config = dict(
    dataset='notes from a synthesiser with random patches',
    input='log_mel',
    encoder_subsampling=4,
    decoder_mlp_ratio=3,
)
Rows from block 3 of the text decoder, named by matrix and row number. Rows with one number belong to one neuron. Each number is 200 + 20 x the weight over its row's rms, rounded and kept within 0 to 999. All counts start at 0. After the name is the row's rms in percent of the matrix's.
# gate: MLP gate (decoder.blocks.3.mlp.gate.weight, 576x192), inputs 0-95
# fc1: MLP up (decoder.blocks.3.mlp.fc1.weight, 576x192), inputs 0-95
# fc2: MLP down (decoder.blocks.3.mlp.fc2.weight, 192x576, transposed), outputs 0-95
gate.18,104,186,183,218,192,186,170,228,160,197,160,211,177,209,203,147,224,213,222,190,213,203,191,140,170,194,228,178,201,215,216,205,204,178,177,192,207,177,237,227,192,189,184,216,199,203,216,172,164,191,189,204,178,238,215,223,180,204,206,197,216,207,201,196,220,224,158,206,194,191,193,225,207,196,211,217,202,205,211,206,205,162,233,210,191,189,215,184,208,222,192,207,186,202,201,222,167
fc1.18,098,239,164,212,160,235,176,168,207,146,187,173,179,189,204,197,178,220,189,201,195,169,231,159,208,205,204,226,190,188,212,201,216,178,205,195,182,205,187,205,196,199,159,236,198,194,203,221,191,193,162,217,204,189,208,199,188,208,166,213,204,211,184,170,225,193,156,235,249,230,204,209,195,195,212,223,172,219,194,216,181,189,219,209,186,209,212,161,227,191,219,223,195,164,178,201,158
fc2.18,103,222,194,191,172,181,202,207,179,198,167,223,194,218,214,194,178,197,247,159,199,175,190,205,239,190,185,188,192,176,220,207,196,186,222,162,192,156,214,215,213,185,215,238,200,196,227,167,197,157,178,221,203,222,205,206,222,185,192,216,216,167,202,204,220,203,227,188,229,224,176,212,224,183,202,171,163,196,201,202,230,195,228,178,192,188,176,168,192,228,185,220,179,212,207,194,222
gate.19,092,259,175,197,220,223,219,148,227,180,201,216,226,195,197,145,215,179,223,211,231,207,195,205,223,191,181,212,221,195,196,192,221,223,182,202,182,187,203,214,248,197,181,190,230,188,205,202,172,181,189,167,227,188,235,177,179,203,202,187,225,191,218,229,202,214,216,190,164,220,210,205,204,187,194,167,171,244,218,181,193,171,178,170,214,212,205,168,210,206,230,210,204,186,208,217,193
fc1.19,088,186,213,184,188,198,159,193,185,213,198,201,219,199,226,207,164,188,207,183,213,237,165,205,200,177,210,210,215,170,187,192,205,194,197,178,198,223,184,220,197,182,195,209,195,201,203,178,199,157,171,191,172,218,195,220,193,206,232,211,187,207,183,214,223,250,207,186,200,184,201,219,213,197,241,203,205,217,198,211,206,210,193,164,194,182,189,165,185,205,221,155,198,165,222,238,192
fc2.19,082,238,217,195,170,207,190,192,189,186,200,191,196,166,189,199,202,170,214,117,203,212,175,185,207,180,195,200,225,164,158,246,205,183,210,189,223,199,190,228,192,200,195,241,190,199,215,222,189,197,206,222,165,168,229,235,204,221,200,224,210,201,179,206,214,225,184,168,202,191,190,237,229,227,185,232,199,206,173,211,198,200,199,193,203,227,187,195,198,177,218,231,212,203,225,208,221
gate.20,103,211,207,192,173,159,202,175,185,188,200,218,204,165,192,208,220,216,211,154,216,191,194,197,256,177,182,219,224,206,182,239,169,189,206,179,179,194,207,228,169,213,210,199,205,215,211,186,203,182,202,196,188,167,206,195,200,182,186,214,225,232,214,201,186,193,189,220,193,186,197,159,183,246,154,219,222,188,177,219,232,186,205,214,200,192,214,204,228,192,178,206,207,200,166,166,178
fc1.20,105,201,187,192,227,187,179,235,217,214,170,207,196,239,169,173,167,177,169,224,201,169,212,233,159,212,181,191,205,201,184,215,205,200,203,217,203,236,177,179,231,207,192,183,215,204,172,199,169,208,173,222,186,229,199,164,175,221,213,181,203,214,182,197,194,218,209,218,208,186,179,232,233,235,249,206,196,208,205,175,173,199,182,219,208,211,211,216,180,191,217,206,229,213,222,209,211
fc2.20,103,207,182,216,204,181,193,187,218,201,187,206,203,211,209,193,240,204,197,192,206,180,199,232,199,213,201,222,218,199,222,207,172,183,230,204,178,201,189,200,200,210,213,191,231,190,151,187,161,202,146,221,217,233,205,216,176,209,207,214,223,209,226,210,168,221,215,162,191,212,166,202,233,221,156,192,229,225,212,189,172,182,185,196,190,196,182,192,205,215,194,201,211,215,185,234,195
gate.21,087,222,182,215,198,175,204,212,188,186,182,205,217,213,200,204,161,224,184,223,203,200,204,174,251,160,179,189,196,189,221,202,230,175,218,205,207,202,206,198,218,161,205,208,213,216,188,185,163,142,159,187,200,210,196,161,190,217,224,216,190,201,191,238,203,229,227,201,205,198,197,195,201,187,170,206,214,208,221,201,220,203,242,179,207,199,166,168,188,190,218,223,226,224,210,185,213
fc1.21,085,209,205,194,176,215,207,215,201,226,201,230,193,166,187,208,185,198,213,218,201,179,197,222,183,202,177,189,206,225,215,208,180,184,189,220,200,192,158,193,191,207,223,223,185,204,211,213,223,214,164,170,192,202,172,212,210,160,186,177,217,200,191,179,199,186,186,203,196,214,210,236,211,195,175,183,172,208,195,205,213,195,182,167,155,237,196,195,193,224,202,231,237,211,195,182,179
fc2.21,081,231,194,217,161,207,179,189,197,169,204,173,207,175,151,171,167,207,223,207,205,188,231,188,236,148,220,208,194,168,233,220,222,185,215,177,217,208,209,194,195,190,186,205,197,220,216,192,199,159,195,235,198,164,185,196,193,194,184,196,203,198,217,196,174,187,167,215,209,205,184,187,174,195,201,215,175,201,224,187,232,231,194,178,210,201,228,171,180,172,216,199,158,163,209,197,215
gate.22,088,185,185,207,216,209,177,192,222,190,202,213,202,218,230,193,166,228,222,161,214,202,206,193,214,211,191,201,194,187,198,171,217,208,176,213,244,199,223,205,246,215,168,215,214,159,179,196,221,185,195,199,202,188,221,174,195,177,232,182,209,183,189,183,231,212,250,196,178,192,206,201,221,175,156,202,205,204,218,181,206,194,218,231,203,216,210,174,188,211,207,243,192,213,192,179,239
fc1.22,080,211,197,201,184,179,161,189,173,218,163,217,182,199,217,218,208,166,185,220,223,192,188,235,235,197,157,191,190,220,194,204,197,215,257,181,193,156,137,210,153,214,234,220,196,224,204,168,203,198,189,209,205,181,229,204,147,200,211,168,218,210,198,214,204,216,189,198,196,249,190,228,201,191,195,206,222,198,205,221,198,210,217,182,189,205,196,192,236,227,187,209,203,189,198,219,229
fc2.22,075,210,184,194,203,214,155,225,187,216,165,191,180,235,204,182,209,220,205,173,220,191,164,172,170,168,212,194,195,158,191,193,158,187,183,202,188,205,213,217,220,230,197,196,208,228,160,218,212,172,193,190,219,195,215,194,200,203,195,229,199,160,207,179,226,206,237,193,212,205,207,207,167,207,230,168,197,191,192,169,208,194,196,216,212,216,214,217,137,183,219,197,176,211,201,185,204
gate.23,097,219,235,184,226,197,177,172,233,193,200,205,178,232,192,225,175,177,183,223,213,188,166,212,201,216,206,213,181,228,201,183,210,222,182,183,245,196,202,207,195,199,177,188,217,215,195,211,184,233,205,184,204,200,228,182,209,175,192,175,158,214,203,170,215,202,215,218,195,170,229,212,184,161,217,225,175,185,206,218,214,219,216,227,234,217,189,215,194,179,211,196,154,170,241,197,207
fc1.23,092,192,195,239,161,194,226,163,147,214,228,222,210,168,217,198,187,228,219,202,179,200,190,158,224,173,190,186,200,206,212,207,202,183,215,209,175,169,179,194,167,205,202,220,207,182,184,208,200,196,185,175,214,205,175,191,178,183,180,202,189,199,193,205,179,199,209,195,217,174,238,200,198,204,174,200,203,228,209,249,190,222,203,173,174,204,217,173,214,214,172,209,202,200,232,199,241
fc2.23,094,183,198,234,236,205,200,190,190,194,239,197,206,216,185,201,196,186,217,203,211,217,231,200,190,236,198,219,177,208,233,153,187,208,166,192,179,203,211,202,185,204,192,197,206,197,205,188,190,173,242,242,206,223,208,218,187,185,210,202,192,211,193,191,186,221,225,188,178,187,184,210,151,231,183,195,198,167,191,210,224,218,182,224,211,164,174,187,193,206,206,128,186,188,196,185,169
gate.24,098,173,169,199,166,191,149,228,191,189,185,189,208,227,192,195,186,179,218,180,193,204,224,165,223,174,195,181,208,193,185,220,200,178,205,205,208,181,183,199,207,178,176,219,202,192,197,172,218,215,193,149,197,188,206,219,219,169,186,215,162,225,246,189,194,184,227,210,182,226,187,197,186,182,196,227,207,218,216,219,231,179,217,229,177,195,196,171,211,190,214,174,194,197,197,173,197
fc1.24,095,199,187,187,193,170,208,208,198,208,173,174,224,223,199,193,198,191,230,197,218,203,214,195,237,159,224,174,199,214,191,233,244,194,210,200,214,204,203,209,233,218,212,213,201,199,220,190,208,192,167,215,200,224,216,224,214,206,183,199,186,236,243,194,185,209,209,195,191,206,207,172,224,200,172,186,221,200,240,206,191,139,216,218,188,193,182,208,162,250,187,184,208,178,200,206,192
fc2.24,096,227,208,206,183,185,205,173,187,231,192,229,211,172,186,212,175,216,191,198,151,198,185,203,192,207,191,195,219,196,206,180,179,221,199,220,193,197,221,226,195,175,212,191,218,198,240,235,154,222,168,212,215,180,221,165,183,182,207,193,220,158,167,226,175,197,215,220,215,189,198,243,183,193,198,180,193,207,190,199,176,232,210,179,172,192,209,217,188,218,199,215,210,206,203,171,233
gate.25,106,197,217,181,205,167,157,186,205,196,172,176,171,189,231,173,204,198,214,202,219,215,233,209,146,199,167,187,177,228,206,211,202,205,189,167,214,183,201,223,189,208,213,207,193,175,175,206,200,234,172,219,202,181,227,184,209,210,206,220,220,183,179,216,226,234,220,225,201,214,189,209,236,183,200,213,184,213,191,208,206,192,235,189,165,179,176,223,218,231,211,181,199,202,235,197,220
fc1.25,103,207,219,166,227,205,213,182,199,206,206,186,216,196,215,202,239,194,211,177,257,194,219,190,185,182,183,193,236,187,223,196,224,223,160,224,239,222,201,203,207,222,221,191,205,163,207,201,180,204,201,237,230,235,208,183,226,205,184,179,221,207,200,202,193,188,188,207,166,165,219,197,211,237,206,193,177,210,225,185,242,193,203,221,196,181,198,191,207,203,242,219,168,235,208,216,189
fc2.25,091,185,202,190,219,203,198,193,192,193,200,223,188,205,217,197,182,200,176,239,162,226,193,203,181,222,183,177,158,225,193,196,193,179,174,183,205,207,214,227,167,214,222,183,214,190,193,224,181,228,223,192,223,173,198,187,190,207,223,225,223,194,191,187,172,218,195,196,240,214,176,226,197,178,182,233,201,177,180,197,218,216,224,219,175,173,164,212,232,217,193,182,204,228,215,181,219
gate.26,105,255,231,225,203,170,193,201,205,262,214,198,200,162,185,209,175,204,207,233,190,178,203,209,182,200,205,181,214,189,228,178,191,183,211,197,263,192,229,227,221,211,190,217,199,225,221,224,198,186,173,213,216,181,207,223,176,185,201,193,197,212,188,161,207,192,196,222,194,212,193,220,193,199,169,182,204,234,212,144,209,232,196,187,219,197,188,215,201,196,195,224,199,210,203,187,214
fc1.26,113,233,222,209,180,200,204,194,234,198,220,180,185,196,192,179,203,244,169,224,188,172,192,220,198,211,235,211,218,204,185,202,195,184,209,213,200,229,205,193,230,196,180,168,171,195,186,211,236,210,167,220,196,240,163,224,219,200,194,190,200,235,160,175,183,215,165,213,207,176,182,203,203,211,201,211,194,200,196,197,196,211,197,216,194,212,218,199,189,198,204,205,178,192,156,193,140
fc2.26,114,190,175,216,206,209,220,187,201,197,184,216,219,218,198,218,189,193,192,245,208,220,211,217,191,236,202,169,174,214,240,194,206,181,198,209,204,207,197,197,210,191,225,192,169,223,241,188,200,154,214,193,213,229,191,198,232,230,188,171,221,179,177,208,194,217,200,197,206,208,185,193,202,193,167,201,211,166,225,213,230,191,202,200,209,190,213,206,174,203,167,211,203,203,177,233,176
gate.27,091,208,189,254,220,215,183,224,214,198,192,228,219,208,215,214,173,204,200,191,209,226,192,188,179,197,200,202,185,191,211,192,211,200,250,212,198,188,241,194,241,213,191,221,182,194,207,182,171,201,202,179,182,176,229,185,217,205,208,234,180,199,196,214,178,212,216,153,200,230,194,203,186,169,190,197,193,218,186,177,204,182,234,183,199,205,215,216,178,213,188,222,217,202,250,197,210
fc1.27,086,222,196,229,209,231,187,192,181,179,194,230,168,192,212,200,203,223,175,164,238,207,191,241,200,231,192,218,175,219,212,159,205,202,216,193,209,207,210,198,194,217,154,231,201,215,190,205,217,208,170,211,191,173,189,194,212,241,198,176,205,183,186,167,200,182,182,205,218,213,202,206,194,178,194,176,216,196,201,201,220,227,176,223,238,190,207,194,241,178,204,185,201,219,179,186,190
fc2.27,080,207,181,191,198,227,187,192,197,189,187,218,206,211,255,201,167,177,187,179,210,189,181,184,212,201,205,183,180,193,200,203,178,173,251,176,195,183,189,221,212,214,187,212,217,186,209,207,180,200,193,181,180,209,195,181,171,188,222,192,187,217,211,174,227,198,227,187,174,216,204,203,183,226,215,175,202,178,189,257,206,194,190,194,234,198,173,191,204,213,194,166,205,182,241,195,246
gate.28,106,223,187,187,178,187,210,161,209,225,217,167,233,184,213,213,184,231,165,204,182,189,228,172,170,181,207,181,238,153,215,174,212,201,188,220,232,198,216,185,221,231,180,212,217,206,205,176,175,169,197,234,211,194,188,164,222,187,193,225,179,174,199,218,216,199,179,205,183,209,193,180,223,215,187,212,207,200,214,219,186,183,183,219,221,215,187,175,203,189,186,203,208,222,189,212,179
fc1.28,118,191,207,170,159,224,205,195,205,234,198,218,232,191,224,190,201,242,200,207,182,211,207,144,196,193,209,195,228,173,208,181,224,198,182,209,224,190,229,171,201,200,161,201,202,210,225,195,182,198,192,189,210,203,194,206,235,189,158,220,181,161,187,198,218,193,222,219,188,208,225,181,190,210,198,195,189,198,172,224,227,224,212,232,233,193,178,199,188,215,206,176,181,225,204,162,175
fc2.28,110,192,175,176,185,230,206,215,206,211,196,228,202,216,188,217,188,204,219,243,206,217,199,196,202,192,212,210,206,198,217,205,209,178,172,215,204,222,192,215,180,208,212,202,210,208,204,210,197,164,216,175,232,213,158,196,204,210,191,189,214,174,205,213,186,219,205,214,233,185,222,194,192,189,191,185,200,203,222,210,182,237,186,227,232,138,205,228,156,221,179,204,192,199,197,177,191